{"model": "segmentation model", "dataset": "rendered rooms with furniture", "train_examples": 72500, "image_size": 48, "crop_scale_min": 0.8, "horizontal_flip": false, "translate": 0.06, "rotation_deg": 5, "num_classes": 17, "encoder_arch": "resnet_bottleneck", "encoder_norm": "batchnorm", "encoder_activation": "relu", "encoder_depths": [4, 7, 4], "encoder_kernel_size": 3, "encoder_stem": "deep", "encoder_avg_pool_shortcut": true, "encoder_widths": [192, 384, 768], "decoder_norm": "batchnorm", "decoder_activation": "gelu", "decoder_widths": [64, 128, 192, 256], "decoder_blocks_per_level": 2, "decoder_block": "sep", "decoder_attention": false, "decoder_upsampling": "pixel_shuffle", "init": "kaiming_normal", "residual_init": "none", "optimizer": "adamw", "lr": 0.0032, "beta1": 0.9, "beta2": 0.999, "eps": 1e-10, "steps": 6900, "batch_size": 128, "epochs": 12.2, "lr_schedule": "step", "warmup_steps": 690, "weight_decay": 0.1}
Rows from block 1 of the decoder, named by matrix and row number. Rows with one number belong to one channel. Each number is 50 + 15 x the weight over its row's rms, rounded and kept within 0 to 99. All counts start at 0. After the name is the row's rms in percent of the matrix's.
# convs1: first pointwise conv (decoder.mid.1.convs.1.weight, 256x256x1x1), inputs 0-63
# convs3: second pointwise conv (decoder.mid.1.convs.3.weight, 256x256x1x1, transposed), outputs 0-63
convs1.115 101:44 52 31 03 43 52 43 55 59 45 39 63 74 58 54 24 51 34 59 62 74 64 56 65 50 76 66 75 60 43 23 39 55 87 53 65 58 50 61 53 47 49 41 58 54 42 35 73 18 52 63 31 54 59 42 45 41 50 59 56 49 66 46 65
convs3.115 089:51 58 56 82 57 50 51 59 65 47 22 43 62 74 42 60 46 46 84 48 47 54 36 35 81 48 48 37 52 50 62 28 52 61 48 62 63 71 39 20 40 48 30 40 39 78 51 33 66 40 61 20 56 69 68 39 58 59 63 45 36 80 54 47
convs1.116 102:75 33 49 27 43 25 88 61 46 19 32 47 80 43 35 36 48 63 43 45 38 54 62 73 42 68 31 43 43 46 55 42 18 34 55 31 61 62 77 37 47 78 80 54 47 49 16 33 73 68 60 45 53 50 41 48 20 45 62 46 45 35 54 53
convs3.116 097:30 34 52 59 49 64 54 43 53 37 72 52 35 32 72 49 69 43 74 61 52 72 64 57 39 62 41 11 70 49 46 69 40 41 69 76 67 52 60 34 48 43 51 65 47 59 32 71 53 64 43 46 43 49 48 34 47 50 54 55 41 63 51 43
convs1.117 111:45 56 91 37 56 59 50 58 35 51 49 29 51 46 45 57 49 55 40 49 46 60 69 38 60 57 66 33 32 45 32 39 43 82 42 58 70 55 25 54 79 46 37 23 69 73 76 48 36 63 46 59 47 52 41 31 47 54 50 40 27 69 80 49
convs3.117 093:38 44 37 55 53 63 31 56 32 68 58 45 81 41 53 60 52 45 51 26 31 61 43 62 56 47 39 62 48 63 53 78 50 32 48 62 49 60 54 41 56 53 60 56 35 54 35 55 37 39 14 42 53 49 32 51 33 14 47 28 31 61 57 43
convs1.118 093:17 52 46 33 61 40 46 61 71 37 70 95 50 43 76 56 64 46 52 65 49 41 55 54 52 54 44 40 62 37 40 56 78 57 28 48 36 44 54 57 45 38 65 54 72 64 61 63 58 33 49 57 71 46 67 33 35 40 42 48 21 36 66 57
convs3.118 094:45 63 70 51 21 36 39 37 60 47 23 31 61 44 57 83 66 56 55 73 38 30 22 42 57 55 65 64 61 49 62 53 60 58 29 49 42 65 62 64 66 34 60 39 67 50 75 47 48 48 69 52 49 46 47 42 45 55 45 61 42 45 44 44
convs1.119 106:55 79 27 76 44 59 71 39 57 66 53 59 60 30 42 23 50 74 44 36 41 37 58 38 50 56 44 35 31 22 26 66 62 56 59 53 57 69 63 50 49 29 38 21 33 41 81 56 59 43 54 67 66 35 18 41 42 36 49 31 49 47 60 53
convs3.119 076:22 55 75 41 47 61 48 32 53 62 76 40 11 64 36 51 62 42 58 55 65 50 62 59 27 65 61 81 37 47 58 16 44 52 53 38 73 47 47 53 23 56 31 74 38 57 40 27 73 53 45 64 32 23 62 58 68 27 40 61 64 30 49 61
convs1.120 069:73 25 11 52 44 40 51 51 29 75 60 46 65 33 55 41 53 61 49 74 44 55 83 52 50 42 65 44 55 40 40 40 37 45 65 46 23 62 67 53 70 62 56 58 44 59 43 52 65 52 37 57 35 43 59 55 71 55 86 54 45 75 34 34
convs3.120 063:32 63 37 65 45 23 40 24 59 51 62 56 58 37 72 57 20 64 62 53 65 43 51 50 59 72 47 75 67 55 66 85 72 65 64 43 39 65 41 49 59 74 51 41 88 43 64 61 32 23 52 47 55 41 53 74 57 48 44 61 34 22 49 44
convs1.121 118:31 16 60 17 41 54 44 76 40 54 62 42 55 48 34 52 66 43 58 38 56 36 39 87 44 83 66 54 40 69 40 64 66 45 26 68 54 61 61 41 36 51 69 34 50 50 64 38 61 26 43 44 45 62 50 30 45 35 46 56 51 35 63 41
convs3.121 133:55 46 41 44 49 54 61 57 28 55 56 52 28 40 86 44 42 87 30 46 47 58 54 62 61 44 32 57 37 49 41 56 67 62 33 52 44 64 56 50 53 60 42 19 60 50 38 15 43 66 84 52 78 62 73 44 43 60 37 44 54 61 60 56
convs1.122 100:46 56 26 68 59 70 46 46 50 53 36 24 45 58 58 73 54 55 60 30 40 88 60 61 20 37 34 45 44 70 36 45 63 54 76 56 27 35 75 38 36 55 60 48 47 45 45 90 50 44 47 24 42 61 52 66 49 46 38 60 34 34 67 33
convs3.122 124:63 75 86 62 53 66 53 68 63 56 72 71 50 35 48 78 58 24 52 43 31 45 55 53 64 59 63 53 56 73 29 32 40 56 40 32 51 27 51 36 49 34 72 59 38 45 50 81 24 61 38 51 58 45 39 48 71 57 82 43 71 37 60 43
convs1.123 091:59 36 51 32 65 67 54 41 39 58 70 56 54 48 42 33 36 60 51 64 47 42 62 32 48 29 50 48 57 38 52 64 64 00 74 71 50 51 54 51 35 49 77 35 41 52 30 58 63 24 23 52 32 46 39 43 43 69 48 39 40 51 25 56
convs3.123 091:52 38 45 64 63 58 30 49 77 25 18 76 67 32 54 62 58 69 70 27 74 41 31 25 39 70 36 43 56 46 46 31 49 69 58 44 37 62 51 54 43 33 68 64 76 49 39 93 37 47 58 70 53 72 51 46 53 35 48 61 41 08 55 40
convs1.124 099:49 40 62 35 46 42 55 45 51 35 57 30 46 58 45 55 47 40 36 31 49 47 63 67 72 60 69 34 42 58 70 66 33 75 52 47 52 56 49 63 54 73 60 28 46 41 56 50 52 70 42 76 42 44 37 53 24 53 69 57 70 14 72 76
convs3.124 106:17 39 35 51 79 72 15 42 46 43 20 58 49 44 42 47 58 47 61 25 40 44 56 50 51 58 35 39 41 58 55 47 37 61 62 75 35 82 53 22 42 74 60 57 56 63 60 39 65 53 75 56 54 66 18 29 42 34 82 47 49 50 75 40